config = dict(
    arch='vit',
    model='image classifier',
    dataset='close-ups of made-up surfaces with and without defects',
    train_examples=203450,
    image_size=24,
    crop_scale_min=1,
    horizontal_flip=True,
    targets=['defect'],
    num_classes=9,
    norm='layernorm',
    norm_position='pre',
    activation='gelu_tanh',
    mlp_ratio=6,
    head_dim=64,
    fused_qkv=True,
    bias='all',
    qk_norm=False,
    parallel_block=False,
    inner_norm=False,
    moe='top_k',
    drop_path=0.1,
    num_experts=8,
    moe_every=2,
    expert_mlp_ratio=0.5,
    experts_per_token=2,
    shared_expert=True,
    patch_size=[2, 2],
    layers=8,
    width=256,
    positions='learned',
    pooling='mean',
    label_smoothing=0.1,
    loss='cross_entropy',
    residual_init='none',
    optimizer='normuon',
    muon_scale='original',
    lr=0.037,
    momentum=0.85,
    nesterov=False,
    orthogonalizer='newton_schulz_5',
    adamw_lr_other_params=0.00077,
    steps=10800,
    batch_size=128,
    epochs=6.8,
    lr_schedule='linear',
    final_lr_fraction=0.1,
    warmup_steps=540,
    weight_decay=0.009,
    adamw_weight_decay_other_params=0.01,
)
Rows from expert 5 of block 5, named by matrix and row number. Rows with one number belong to one neuron. Each number is 128 + 24 x the weight over its row's rms, rounded and kept within 0 to 255. All counts start at 0. Numbers have three digits each. After the name is the row's rms in percent of the matrix's.
# up: expert up (model.blocks.5.mlp.up, 8x128x256), inputs 128-191
# down: expert down (model.blocks.5.mlp.down, 8x256x128, transposed), outputs 128-191
up.13 090:122118092106127101134141118106037130139137099118125159137145128119122107138086151149072135160139090096112150150107118087133166153129146122117147094114114143093132102147167091145117143137085128
down.13 084:098137110143125127144117139150160096127094103135122104122113155144171188158166102119097135135155159152135126106099107175068123105153107130122106136153151115104168069088173147114122119143147116
up.14 094:098146140109153159119109172157083134121129128151153135182139160100121115149107117128168101136147089138134151170117153092130119115123167083127149083140165155124143149098148137115111134109135145
down.14 084:140099088134130143112112175103141142141130114122130166135148128124142138089141099156106115090102166114125117134110143141070119139131114102158145139121132124108122092108128152084116178104095113
up.15 093:148133159138149150129133158130155119134147117130156162145148145157148124098122110167112098123088146140071134139126144141158146105104114080136105075122134130142116111116118126135142132127138164
down.15 091:103146168138130133129127131116112148154148115167120155120130127114132134198125134151133142145122131135171112182099116159114085123109132152156126126129120132120123162084134161145105137116145169
up.16 080:171113137075103127170109143100092128113110138160162142097157138106122160138089131134111135132133160103141128151117107167115159141095111079115104103102145096085148164142104119128088123109156157
down.16 073:099075137164111159129120138199161102118138146146095137168122145120115155123119153120139117130134134151094086125125110103096163119162183160125113134132147139165152088134119115123161125165140129
up.17 109:119123135113153088125148172082105130128154138116111176085151123150161135088089118161106139124130160185135144110109154193088157163127099160140137136126109108107147095127123155140116118140180157
down.17 104:173115095159131138122105129110099144143092101194142130111092144140121167118155118136119142129136115150119114130130096120131144128107129114110139134125109150113094164135136164128201117130103091
up.18 103:086126100097162126132098089116134099151114117120096123146166154103137163179147116106121106098113074152165107122137184180105142099132123134112146114104145121116148158122169110129163143150081150
down.18 100:132115112118151156054139146108109129135114141133138151105134150127133131085132170154094156132134148096154186102117126131160125174139143119138124083128099096109122134146102136128108088105159133
up.19 093:100114138120112108137113097123109157125146117153135117106153123132097145121123146117068119067168169132164114066100156145111156102127145168164122069092191135128112153110111136115152130156109156
down.19 106:094062140113148158142152097170094105115143093128107149097160137103111135130142117142133146133129114139112108144133179201128124085098088134140136132148124142088102126159126078121159151149103142
up.20 097:117133101090128144128139129147127145119098122148132145136166130124116123160126141096112112138119127118118119127131167098152111095126134145118138142131143167064128127135128135120081165125121110
down.20 086:155119092118140096134138157149155089092105146138092107152135160100123157088165162138146080099107117151180124138093143142133149136126143113155134111108116151106107118107119123108136145122095161
up.21 108:074150140104177145082129110135122143104134105131105157123173134104113097128109172094119129126099090141185148107153127178158105098099154102065163107125101117077173167153124143137137108146143140
down.21 106:123143117104156143107119137142090170098115104132147133114144121125149152098123165157118153128138167138150158109131174114122105086162129156116105085104105122108146106154091175114113100142151128
up.22 112:111156146152100118134150095154127124136127133121124146118118144113136127123107118133118120132116135150136119079138140107139091103098134174108107141136146153114134156143109122121101144113124130
down.22 103:145145130148155129144135145149175119113074088163139150147129141138133131123151115150132091105087115139118147172136131137114178099120158085185123154154113160134154133102080129104142162092114118
up.23 098:103101180106103169167124109097118123115115118159146130165106147126146138111104121123140136176097140104144130122114179179169102132099146140085175131141155147194144149072156137122123128125097107
down.23 109:141136121138137146097186091085097109119136109079118156141116131161121146141110115124110121093103133107113112127137110113104152118148136138153161124131097079091133090133131162146188093117082106
up.24 103:162132124152137095134104137085134113134137144132110076125152130085119119126134119136118157190113125120103136153124110162115162105142150147116105142136149076130095153099151138152085167137079153
down.24 107:150131111124132123129109135113099138119142136137139137113155152122108145110116118106151113129135131125109081157132124105146161139153166150179105139117104169129174136178182070143056121104134112
up.25 088:126151131134121121136158152124144103137116140121154137135097128152126171138097100132101116108133176141123136116104169161118115134133111142120080120093127164132155126175145101130108135104159116
down.25 085:140124119143093105150115072116150142154133119116145112148132056149097086140151137117151121128135171122130117176131097092136178085104140117129141131130127139141110127110080125066152165186078126
up.26 089:125112138066101129090129100102110102119126097116106160094133123111087164124143138134106102141165148130148166144112133127114100113094149116142158114137146126151141141114136113172135146143138102
down.26 102:108144123161111104166119137135145109073140180128091140145135087170135120113134120102109127160130111116132131143126111122148117141128112127104096083144155139121090132160121129141111132117119156
up.27 124:133154106142137116139111124143137134136115130132144114126169148144110126142130105119181127141114149141101163156118095096128156152144167153052146161150093088132138102152149092111128141186067103
down.27 117:125126125136101098115090115109130119151119091137152135155133131104090144141190116164143154110138104094181140143116112111161107156131186158117129182109115161113133151162161088129127136112104133
up.28 100:120143150145153128120127159121133126138123139142139138128059133107157075121184159162142111127121098109123133122123152149140101148113086109132121155146140106135114126147109106143096140118118138
down.28 078:089126150132118128112119127108136152110179145162122158133098136096124095119157138158128102101117088118115109109150096132110152169146073142143074131132134136157097169133098115137136171122102101
up.29 114:147135153145163161148170082130152121117130122106096118130151085061101141126168113121104126124089162132114125099105129167109181107135110061170152088127140130094081134109104157173088117144169168
down.29 110:117106128119088145124136111150106141155107123167155092123139125170147148122114146143097131153102086144127160095124162136101085108107130155114136133119089155088144089145111163157149127092138096
up.30 106:137085155158095118163111136111116134132135136119152120153105095130107076123125139176126104155123115146139128121137165158126105184153130167138100152141124128129127075102117133086100140133113098
down.30 106:084099149120171112174179141178146120106148107150098148127129124135129158104148114100138165104134100086121124116136163110111139157109150128154149103159173124119129174143123122114136136098102130
up.31 104:121141126098142112097113127142107154092128093166146156134168131146113124163108110121105127124159096119148119100105145152153153128085141137122139111130112141096122166127140115125062113129133118
down.31 090:128147134121154120132095138103152154156104146136135127123148146129128099092136111120108133146085130179112137131148187138144136101120075112127130176115108103107122134149086130137138144142127143
up.32 106:092093139095141143173148117177129127154079119139148120098154097100141094117166116159098135120086105095147138054137165152157137110155156117143167122120129124081132205139114071124123116137161145
down.32 105:113128118131135110118094130083090177123135100161106167147167127159115141117167087114112149106115141143139163139156149158151149090124104127105128138115134166090139127135146134111062080140090114
up.33 096:138130100091130110123139104108148128139140142119095119130105104178157143103089167127115139121076152156109144120134077094136120137138106157119119101103078140111109129152156064136120100134097151
down.33 103:123143118143124175122112144090111129144162108114143112112119132105136129143142140157084092113153147109112130088132138159156126132190077100137119156128136123119135170118087175181080172125164148
up.34 106:127128128100085141150136124138160109118114122133161073146143138121141139134106117176081124105099180169092154119137131136121172119091132112173156145145141148148114129156171079117087126157108093
down.34 099:075105136133131139106138135151125093136153161125141114140110100118132155120113118110171144126127169120113123139117132131114088167170143140093126167143161163102110121136100116133128126151118132
up.35 114:167126130133127092126121135114131180110100127092130143101170137112090140125077135116116124107148101158152151142102136136129137156117119119142109079096129118120124153138145148164100158149118178
down.35 119:096150133101093158167131103125115093161136165147103065132093143114114124162107205117150137099161093158099106183133110085171147108120097149105126113184124141134145104147100147182116132143141087
up.36 102:133179137132185130093187131109135098122155133160114147122049160158149162099100136164112154132115135118072143150119152151136113117114126110108151162143107157111160111145139134117158126106115162
down.36 103:098072173128098127113105079172105118158148123139124116135072113123108109120099141101114113160128126109122159133120094122116107138166127108112168110127141147103162147111123125133142139160099085
up.37 089:098143165119097120121115082136084139108174109119137127167135129118142111084060112111074158134127089150125129155135151144128116136115131140115114144128143119149155109152104141143149128087137058
down.37 086:114117110156162110140133126120161098117092142150121105147115088144108145152115116146133136115093133125142129124176123150135124140114148102161147141136152118117115103114116114116138117130128157
up.38 108:170118108119171124114124143112155168111131116145143116131148134137134099148186110121133145131150103136174106148122170118096135088128170181106093134105137098111163144114190131133092098133112122
down.38 102:129094089141117106108163133129134124153126144129181110146168124103119141110119085156115122120083142077129186133125154124126132153127158083141116166158084120161143134119116120127156128148099168
up.39 089:089135103111131125137119098120142079141127129063104176100124106132102123161147128118106145095152085153178131134088150145160127123142141124134062132113126108149156131168139080126175120090146129
down.39 097:129125138129144119086147121121134106111131125140146130129146108143138117126157147130166127098087093106071133126124125145165090161116125131127144101140126114141161120125142137100118132129153165
up.40 097:095181133167147117115186130129156158114158135156112153135145141113129124131143105088103116114112123099160121122144124178113151145118143115106135130124136108124149199131122130114131137161143131
down.40 103:152132103129112158090110148148107170159138091086142079153122077128132148124067144145109123119097175136115098147148121103134126151153096099101155113127117168147156076129123142091095154142125134
up.41 085:123151182121146132160136159130119115131173107102126143114156147126145116094125151097153129115161114146146122119141124134109082104152134126129107120172169150129115129122111119149140180124155161
down.41 086:113111110134100142149105140087134150124091146118120134121119118092144119153167144143127121144103139098116113160104117111093105147149156091129128134095148123135123102104149114140111068170117120
up.42 102:148103104162124120101110127086083111162172132139141169108175145138118094106122122147113165134138114135148141132117179142059139153135089121117140140064130122128130162146101124119128115115122153
down.42 089:181099134142095120141110130169127139111135118134150120168187089100084139162134126146161108145123082134083113149175120159119135090121146145147138132107163129099116179106119132114129130107132139
up.43 107:105148140084128138124156120193120158110112155152086102085097143109131097184116186142131147112128108131139091130156135173128154059101136116126106127147144103113147120112132109147123152114124141
down.43 115:125118149126127122119132142108125098139172148110104139163139141120141116142142139155124134169114140140145132132138126151121111158112104165156154090148154160153131090142158132113130110156151100
up.44 089:138100048122121163117138113134115119128111149111115125070107152104138165137178147112129118156126126132112163138108138140124108185116134106132087110152119089133075138121089135127114139152149137
down.44 087:146131121123158126106111107125172104136135116125160128163173121148136105088107103147152134135116119122127193122160132106148163138108116113106104124118144143134101122151161114137106126091099141
up.45 104:113154136131134140156115124164103139091179177136139145112155095146139101131104148115145104124134091138096123153136141133134155122130096147117102171091102161129131126093105120090111162095150171
down.45 119:150097093132136130127111158122139141169103088109141150092120166138107149143105094106170096147151167165098112154147130141150109149123142126124124136155111153159109113109138089126120128143140119
up.46 087:125156164090110133157090110130130129123119143150123135116166166153126084128165138154118133138125110144149125101124137143089117117123147124140086168105121134124134128099115153090147117152112111
down.46 095:124120107139170145113118109108126158139127111109161131081113123099149136139146126113120127107132120148125151130172164148148137124122093113142175123156143101140121120157120119167075118166180090
up.47 094:082083102117098126130143147084116119124149135165149105128183158111119127152114137137159133171074108152135121143130144093155146149125132119136126110138130141131120091108131133112139137161091121
down.47 095:117170137127149175123156101109108114135103111127116123118102105158139169116134103144130126120105126121145123113099142131054143110130145124153172125123131083127151127117169112129121162118156177
up.48 111:136131098131133076157175131086138128115166120110092158120142094114151140115106128123133132116122115137128147141094147178099137153141078138118125071098139135164120099131162178109120082158110163
down.48 100:142133126148119140141101144105153157143097096139085126114099137134108139107153105107118168170130126126132111108116090086134158116130109143172146119112142138156087110115175133096162097095120119
up.49 107:102152178142138122121147131133145090079105115112121097105124146102110133159120124080091082096195072145157127126146147139131134138121129103151084132132124120139132147134107100177115156124134133
down.49 149:114136116121111141130172104147081126105161175129081149125152103151119113150077131099141145122165079187115084171155140104129128102088094121097109135145106168123116112161120117148153124123131116
up.50 120:125169125165135143155159141088135112127138086166113130125199150125156135124133115103145104134111098146132110129114161135131143157123100128131151107120104176104127125146152125168110159158113147
down.50 119:118078117133115145104087125144145128136120131111150162133115119139131146127104121132109145111116111142088164145147118153102089109115168141122160136098121140137133102113116136080137118133088087
up.51 097:087140136098095124148129158150117133146142128102111164108106145149107080103141170115194126148139112162135146161117097084140151138130126149147138104096156122125144142122078097115150121123142108
down.51 096:144109138172175150153115092099182112121154146139153133147113084096143146136125126141077086153164141131153118125119080141087126122157118105173094150115133122132122104135164135114101130171114132
up.52 106:122147152130103110127170146143128097137120113181141122131101133148133146126117167130097128169103125142101172120198129143119141135160103163114135120127100131123147127164121124137147112132145116
down.52 104:099143120128157126145101108154095126125133143152099119140074127121125140136138137144132156172098122117133112129151104147145111117124123105090157139132137100142157149133089139115156158164137107
up.53 112:124128139129126103173154150150150091117126147137171154105141094096122143093104128136123146130124144126113145140130138139164060129141120121127145171147101117164130149136127089076108107118109123
down.53 100:123115173147120154149142132142138097167126128124128111099163141131147133086131139124131106127140186136158136145109125140114120181094120166093179173134127125145130145170090078097087140158152144
up.54 086:132132139133113140154118110139138087120122103121141140127106125101094141159098128100152111150129136173125151126161169171112096120143096107081116173145149116151116140150087151161163110144147112
down.54 079:122126145143131079109121125151129165123187154153144096122102124135139136128117098148127183170131113109096120133123121160145149114121120111149167117120155155093133172111111127124167134102117104
up.55 097:094090136115117083166098114093093153181121153154124157148139147112152090119112151177118145111135101109135132152162097123131127124141151152124109112082093112131117137131101110126147135120132129
down.55 100:126114143116132178122157105165132108079106123109118071092114103115129133153150116119120110126101131140116134119088163158118127137140134122109153121188135126119116143134147143121137117150140127
up.56 089:121124141154113107143168116129132159131137150151113129153098127099115094157152098150160118152100147149076119096135149139125150145076107116157087140099146118126104131139137142153139110140122096
down.56 086:142121120133140122142122126154126113104158109151164132109116136154149142116132133129112158114158091113143139154091107130132127116147154166161096126168142125106134100084155165104108123139131108
up.57 089:133118120113150114111096110115144117170151108103140185115053142186136135110169101163133132122173127087157134106108136138121127091154130154133128088135171123146115120108143135128167088091110173
down.57 110:150128132142153082146113165096084156112148142099118117086135087113080140175118108070132135105124126167135130141117135138149097138142116107142181089125125132117110157112103109143143085121128124
up.58 109:130142136121164128170092139093128110125155120112104168161073112151142109126156153120165128152169143080147167134075162130154120084132116130142150101148132171122104138111144133093174111107155119
down.58 120:188132094151113111172151136150122160120110100147149122116107130142099177146136105130131104142150136147119121098126113144091138143152110113184143083128120144081128170121115150118123142113132119
up.59 093:118124144129101153113133158126126134057122177109122137113123132134093093120110127139115134106111128107125071175153139116150157096161074165149148153107103135152158142108134141129135145137139120
down.59 096:119158120138190119115118126183131120128167118116138117097124130106144123151097097114129125105123134138112126087140146144113126142169139079166117113083149150104112166131134153117165159086133153
up.60 108:183119140122134118137133151101140122160085136142126147094144172124103145104125113131095135125132108108122137132116098123134109106095120167112097126145139117165116119115129162156106142120130101
down.60 098:137120116125157098101077150122137106156167117128150135136132120105116119128150110169133139181130132105143118135075112124128105151188174126145154148132162132150125135135160112115184102148117095
up.61 106:102179116113192154120133119173123130129133155162104105097138106113108142146116130098126155087135132165137104123148161165104147107076139095129144122128119131120137126103164131100122100143144140
down.61 094:102110143149094152110140063139128162138123108101111165126122147112166134133151113149094099120143073153155156139109151152154103117139095149119150089132108125160089116115083200137095102142133122
up.62 099:121130122133114158144145114156105179146114139123115093092100177135137084144153143131131188121138163152141143103105137175128137087102093117116154120122147151091124138125138137112161096149097120
down.62 120:121114133096162114114141129130102159132136104099112146111151108117146151095083165146150070105133167133154126141121176150140115164117123130120133174128103131124148120128185135154107123109153132
up.63 106:102181123130119110127128123111151120135140122121134114094145118103132121125103111104151101124099128157151144100158144195134142186176106132113128162114138135126122157103092136156137159109111123
down.63 105:163105117165131107073148109169116102112159161144133113132104152193133149134151127076116146093119160117102133118155133110137128135162125158125163121098134142111147126144160085104159108152121103
up.64 105:148181120103126139118108166115141172123096116153142129130178120114089157093118137142136099095132110121159120143077142100145128126141149104134108103123122133117178150117144120148139140156115147
down.64 107:109139137156129124114188102140118089131160196089102103094122156141180147177112145147114141143126144146115112144123135127124135109146134133112136107138083086142128093121093143150088151143110146
up.65 108:083121150118120122130114175115113133130117115092139091160111125095115098104104103139136159144076114120155172130119141109121114173134111104102095130120160145162147091144134142138161113130105105
down.65 103:175164149123133116132131086136142111127129111121158138128168131118115114109127155106135070100149118122111124106152132135150166160131160137139151132115140125127168114128108137096135142155132132
up.66 088:143085149120114127146126154182121114119137104142148126115090099156129157121188121145087103108147138132145155145109161173127094113133173145091131137160132125093115112097144166093135099086112100
down.66 089:125149146168144094114104167071152152135082102136164151107114090101116152142147136119107137095137125112188131131163150115062123139119142126157144100098114118092127177136089082158148158108167120
up.67 105:118126113127109110100118126103149157099172139112105105120139147088112118150138108120085128090151147149141100140161153133074135126079068103092115156110142139172133106106130118121127091133133134
down.67 096:104159136109139144139139117160119080125078127139105122124110137132089156152151181119154104140139111117119131099125091116153116097116124115121091129115162157128129128092116113096135130175144087
up.68 098:121146103111120128165157117130127137130130120079091161121150127128080129118170114098118128062166132125153111098130153087115145156093131105118138159100123114163121114112122082082178146082177142
down.68 119:123111114148136101102127106150118126181157185142142126121135121134179109163109127145141123139124079113130138100138111107113135169106128130106158065129109115142140150118117104113135117137122120
up.69 087:096134113122075141128106112106143107136131122114138149072148137155111132123152130086114145124134122166148136087151148126174151110145167116134107110128124114137140136150126109131116133113130097
down.69 064:134144104074158143171123147146140156101141123127112156182108158112122136149103103172143159133088129124146110121176134165173132150097182125107119116162132116106132091098172147111099107161140140
up.70 110:113138120103102166133197131141113149118107122127111156117136127097134120120087152131123110156126121126109128134109125130161140117113173183142127106115140150102118095131151137108158156140107137
down.70 102:123132122146151165142132126090141099123150102108132120136162169152168120135137141132110109139139186140165149105121128096111130126160069160124110126163117093127140144106124104114107112086115115
up.71 095:098118108095106106133110112091128120120149111129093165118100145151146091130137130131144146099080125121098066139098095138154104170094092128137168165134127150125131131159131144098175086134161149
down.71 075:075114121152119149107122171142114142136105160110142088163154091094092108163152169137083123125114114167146116107107202103110115109162154112131093104151137137142151123105124168147145141157112139
up.72 093:130132158105183108105105175133134132076134086090149119094135119125142132110104139169102113162132147149144114161191094152131097182126133130134152127066122138118108129170116136122110123145136126
down.72 089:153142106127191159143112125120165119123118121168114156149121119144129141142118107102155129158135150130124145119115132119126140137120145107103108131124151116135094080119132111113131136129133108
up.73 108:119154127116156175134118135103118126114135097144116129148150155107149120135132122097118153159126094074112144126111099101116174086115162135174090117129145088130134074114138168141109141131131185
down.73 100:155143115174087134141120124110115136117147185115142067110141116167186125118151140122134126164095140096146139131111134121153139122169134149116140125133137089105130135120152133128125174131099147
up.74 090:152113148167143160130106135155125105113133153111141141131093117118102134134133146073168156142172127153104115122130117151114184110147099128159145073113151155133134111128121162135110130107160123
down.74 092:194089165121124137095148140146131122150142189125091142114137135102104086173122136136104160137127126117106104120082190117156111148163135118168139103175091108140139131135123117166126156138093107
up.75 099:137125127162104177093103140103069161076129143108127149127151125149146127128141165147113108123134156110142117091169156134152080146118114130110121131161127118162080125116086172098140139139162132
down.75 088:145146130125142065137136062109120141163104145100138155124131146119149138113147081116083149107129130140154111132157097133125151108148088098169121128141126150120063153140145122119080108134107085
up.76 084:190110103134173097138153119101111145116103136123120139142161147158124156127144091101167139158171124127126149118089102082102128127167139110136113129132129120120113087126156152078060151127124169
down.76 090:128105126137143159155128151122148107129117108100091109135156119096148064124115140128152103150099123130094151155155170135160139093118082126125120128118136088130181137090143116148131127149122114
up.77 102:098144148094129175116129133173097130102130112113096134148148088098137097141135152084167109105093110133174107109119166140095103143111102142138100135119100184118093107128107141134137152144127130
down.77 089:140122103158106134142114152118177115136141107168165174093152185116131135111080108137130145180167135145148121180116141157185140141106085133164133144142128121137114145111099126094119113121124100
up.78 116:107129127132130172158118097129146176137093118163129081135120109114167091112144162129134133090116134109131080119107143096143094125138104144115096123102135186107131142140133170149131159134132116
down.78 099:161121111115161126129139130174115115071093118177092083136146107113085108129147125128161105117142134164149127158133178129141126095080141123137136084129152128113142139146127111099147125115114121
up.79 090:122146141139138080099127141095158136102129100129105150138037111149123141114176127130160121151105139149126100133097101130155106122152102114112131104155126147058130141130132167109125106149130145
down.79 086:109145110145147115154147099158117130114114169139126173134114124148142107151127147168146097119183129084149129098092173122099128130141101123111127120136122103174112151116135103113161123099165144
up.80 083:131113133150099138172099090121115128115100157138154120123118128125065139132126138101117105132175197102150108125101054123131133115121137109134134070161134122134119131141131158109142110136135133
down.80 090:142128128131120093081112122144121134175115131107111145133116128127125099141131173129115122144147121112110134098104161107128125152150155146128129109128120107145112119135110131133164132112140181
up.81 085:077131123169110140186127102156154142118141124125151116159149126123184129148106140153113125120123167095117123116125166117153138126135126106140111108131128105148117124174152110112125098139164129
down.81 076:090101144128129117096163108143111106119128146101146159095142089167135116098106107104109132134158125127146153179154107094136133166142102127131122169086102139150080121130178175107118120137133159
up.82 100:139114103141099114076139131132126081150126140108112111097129144111109132109108141153146123147099178158140133114133145158155136183159133136168178115142090119119131105119136102119106099169125142
down.82 112:135101127116124130162138096116117150131100101160159113137146077114156145149124129114139159095086136097074170114145096126125112119126116142126148118134171144106094178136100114148121174160093170
up.83 096:140144117131092164143118113085166107147102127092204139112109144113067137136105125167176104169101144141132134107161161130138116184115115127139107131113164127158107108162127097118150136133132091
down.83 083:144131119136115094154120150165162123116139116133138182103147118171119089106137129133117122134127173090132098110139148163153145145108160118147122105152080143109149111129152142096155176142148130
up.84 092:126146142117113155141115091108107147131149088129083137165101139132165104156134119129124149165127092127105166185120126154115143108137100104147133150106098150131123142116173151116157124135107119
down.84 096:111117141129110128142115095113154136118103121150176124147116135102113117109122101098165109102105145096122119128147109139105128119129167158165141130167158115122110090118131139130148114149135139
up.85 097:122076075144047105136168117124115151146154132131130123095155113137099172129094154119147148131125093119133121137083126136127106137132177142107092104131177130148121127154135133140075098125115115
down.85 086:155144176146169137101081139156152106128106100098095101100114127104058133140138157142099101136158177129148125132141128118093147137143146160180126128149125120115161168141110143140132108155141149
up.86 095:172128070114113131102108129136176153162152162152141133133146155161149134148129127100178175163132119103085133133162104107117150108178151162139154107110111125153113114130099132095106103117083179
down.86 106:141126114158135126144125159096116109138113158107155102133131123099141108093120128115108133105093162110147126151105106151092096153140142143192130126101152123097121144061153114130137142130128159
up.87 107:102114166101139122119102122093164109075096137104090108137148096089104135132134145105105121126121162159158115107111089098106166152142098105155147058115133129088123124087129142099151102113139100
down.87 103:137127093150134137144134133137114141098143089138164098109113143106148142113157183140134172145098135096134145156099127147173093156115051110111137128151158131086124149137125133137052164155107146
up.88 097:140141106174132133172123167110131128138169101125062162149103109122173128097164112154112138126116142174103120113111141155113148122141135162128166113112120115155085080111165169094141140151130147
down.88 105:159108106119147129135119078107080120114123136124131118120099125161135109103120124068198093122132096124115177180149098147121120110090124114167146081117097144144117131128169173153146098129102111
up.89 094:129124114126112122132134121192142125136103118160144141127108124160124144146121194078152144139126111180137153131116105103133103046088141159100137166135153165135098114072152129107167124141112113
down.89 107:110118132176154167110038115134136134115158103106112133151153147102129132130165122145107094133165145075151135117127128174129105133169110144154120144123140121119110104104126111149111124131073126
up.90 096:164123124108136091154149074099105096141080139144185111093112112099121091104107177112078127149131155133123124129104141122153114122126140117133106141114170094091090132153116108134146121128127132
down.90 093:111108125112153151106125152129127128108166119142116160167108177115159160112158119144153095149118116134100113098116096117116140171174105159099114115121128112126146126136125153130104118158148159
up.91 096:181150124139135158126157129116149114102134115171104150129132171136151108110142130105124133122156103109156085107125148139089107128115143133124087161140111167129149142135148119103104129065123117
down.91 104:093158156147122111114107123173110136132171125105137105113141126146142133167128116146114106105119103125173122126094119097117144109101134180122098127148126091131158134143125133180085105143163129
up.92 086:106154130107136139141139094141097170123165122155145145112107138100144135140122106092107178154130103161164141101100114122120133124101116062119112088118146062124130182161115125159133116129086119
down.92 086:188112117135135128120041129136109149129121110115133125144129127115091139122134148171104068123109139081142140114101139108131146124136172177185173138151157105100130135111108139100150075098164120
up.93 098:141113133127127143156142131150129119158126132124132129120127122121109152141129108123130119143113145162093090121135104146150184141107150105120130101125095138130121105140132134108110144153152166
down.93 099:129116128087095125092122106160126131134152161147125103119092122142106124172141145114172127136140086110145126137157120126127141134180086136113148115074131116184113158118114140144142107116129115
up.94 110:118147144132163159156136107136126159112106134165115115085155105135098132161142151106132127110140117159105136113086119111155105138119142121135108129138155135132093107096107139140141127107173146
down.94 096:136111178116119146122156131218133079127172132127086103117123151097145135129147149148158139130107181135165094133130170150150074117175127145150090114148124125130143100135126162133161148135126109
up.95 118:132130163124117106149157134177117121127120134158140063102082130086118118141119127144100172082171143148131100095165163133127143123120126114099128148144138119130160130159110097121140118097136106
down.95 125:118144137096126076148117131122105124113124136136111200135131109142147093136121130113155097140157093152164146137119154144076079132102144119120141123070122145132096151141106193135139105164138137
up.96 085:113113116124135151112117096138095128096140174127146116152122155154124174133142129086149129108082116142133147133124118146153163139119122124129093106118126099118156138069123139176171150135106152
down.96 095:155094111143097118154111109095159141148125102095127110127144081054172103090128124124126158116130136092155104120135169179129136103105083144160168098162115137117128120133116135088110087101166118
up.97 105:123139119123109127097157131132154115097160107128148100116126123083095094118146146098130128111096186129112117134129099160170069143129141145120168169125121118140089127166111125091133152142139152
down.97 094:140092154128116107108139138161103131118135160085165107120149122113175181132096071110121153145101161136129125169140096103137143186145164123084157110116152167105144152157108122129125158132120153
up.98 120:114139112146119166128138112123183111131134090157129154124106101152146113087085143107107144139090131117095139182134114114161152138112140134138120117126120169106112124152149152145120168130101125
down.98 105:148088150104104134150078115148129130153074084116129085120123145126131117095179116145121120133151124121122117115130113115098121088119138142130095159125114152132116135106115132118085116108144120
up.99 097:142097145163119129149091126124134167141112137146093142152132133130110130116112160137147138123113120144114111114083118137100143106132112146120135121142120107101109093098152176113131105141137125
down.99 101:128085118133166135110155108155145143133122103149127168153103143120147116133166118112091115088120111126142120107137138176158135055105115128144142077134129140153132121115092091131095154144090129
up.100 098:132115128116095127160146127103148134113130120128162130109116110125123144110144131112124132107127118119097147137154142156161087090091110123106119166156130133149132098145103178161109118104161090
down.100 067:107107135141150093140147119117105131103151150136102114141160159099150137111142142120117135114138119094097116164112125124093121112145102139105132127153109170134101136149114096120146159128142141
up.101 117:116169144075138083160143150127167115107142123132163142106121097103110149089133149171122111130137131084138140144093125081106119160192131134131146127156120143176140122146132127103118172128120098
down.101 109:113170103129161092139126108148120114154148137158116152120167124109133115077130116183146082100131115107130114126136126094144137141133139133115100159119126104175123134159117133119117138122111166
up.102 093:099091132122139174134136144140128161137117143108148160095129119162113123108078137154104101135102171123130125116211134179121124131127082122129177134130128112123159101123110151124169122105152128
down.102 099:132170141124123103140159106096130140087151112137154120102125156106161101136153144125154095104097085158137138167135119060114108158124131134151132105103146164132104149122158095128089107138131134
up.103 110:112116113143111115099070106096152132125091126135116199150136128137099136161151163107137113141119122129140135101101140144109134084114116125135149090152156105127116135137114112081106088134143138
down.103 118:117112110117134128134108125127100156103101111105155126129123091138123122099100130127127169128148114130132118146120145149124097108117134139118170100155130147131082135136142134163153154139124132
up.104 099:101111151113111142123140160179158144104166098119095126103112097131137166069161132105118144089181129115126135153097105146148138129162148130124112109153123094106169132097140112145120148134142140
down.104 090:131124093133139161150126112116138139120082128145139090101121138148109132152120175163142138179156114116122118146118122130085087124139114128138115150140116096142148129111116133159133147131144097
up.105 088:133135139125113173125111150115132095124124136172150162105135108119133139139114142135152181153124138123125117110113092139165107145153133139100126128165119122108168124142152152125083135154158100
down.105 085:130115133163147174103127135149116115101128159097097139094138130103160103130132119138133187162131115088128135098100146105104128099137132106145123118140122141136110133166170136128171146189073136
up.106 110:128156108134143144106142137111140102107097110118145120127134121129086175109113173126171132185123131116137150149166104103151117138136148134126083092118128112122127139062127130138088126103126131
down.106 112:108133124125093170144104140129097143131151142112155121093121122126134107123122110127131152133140137133116109168104121114127151165129143144131095139117082101161103132118151110120147147129096130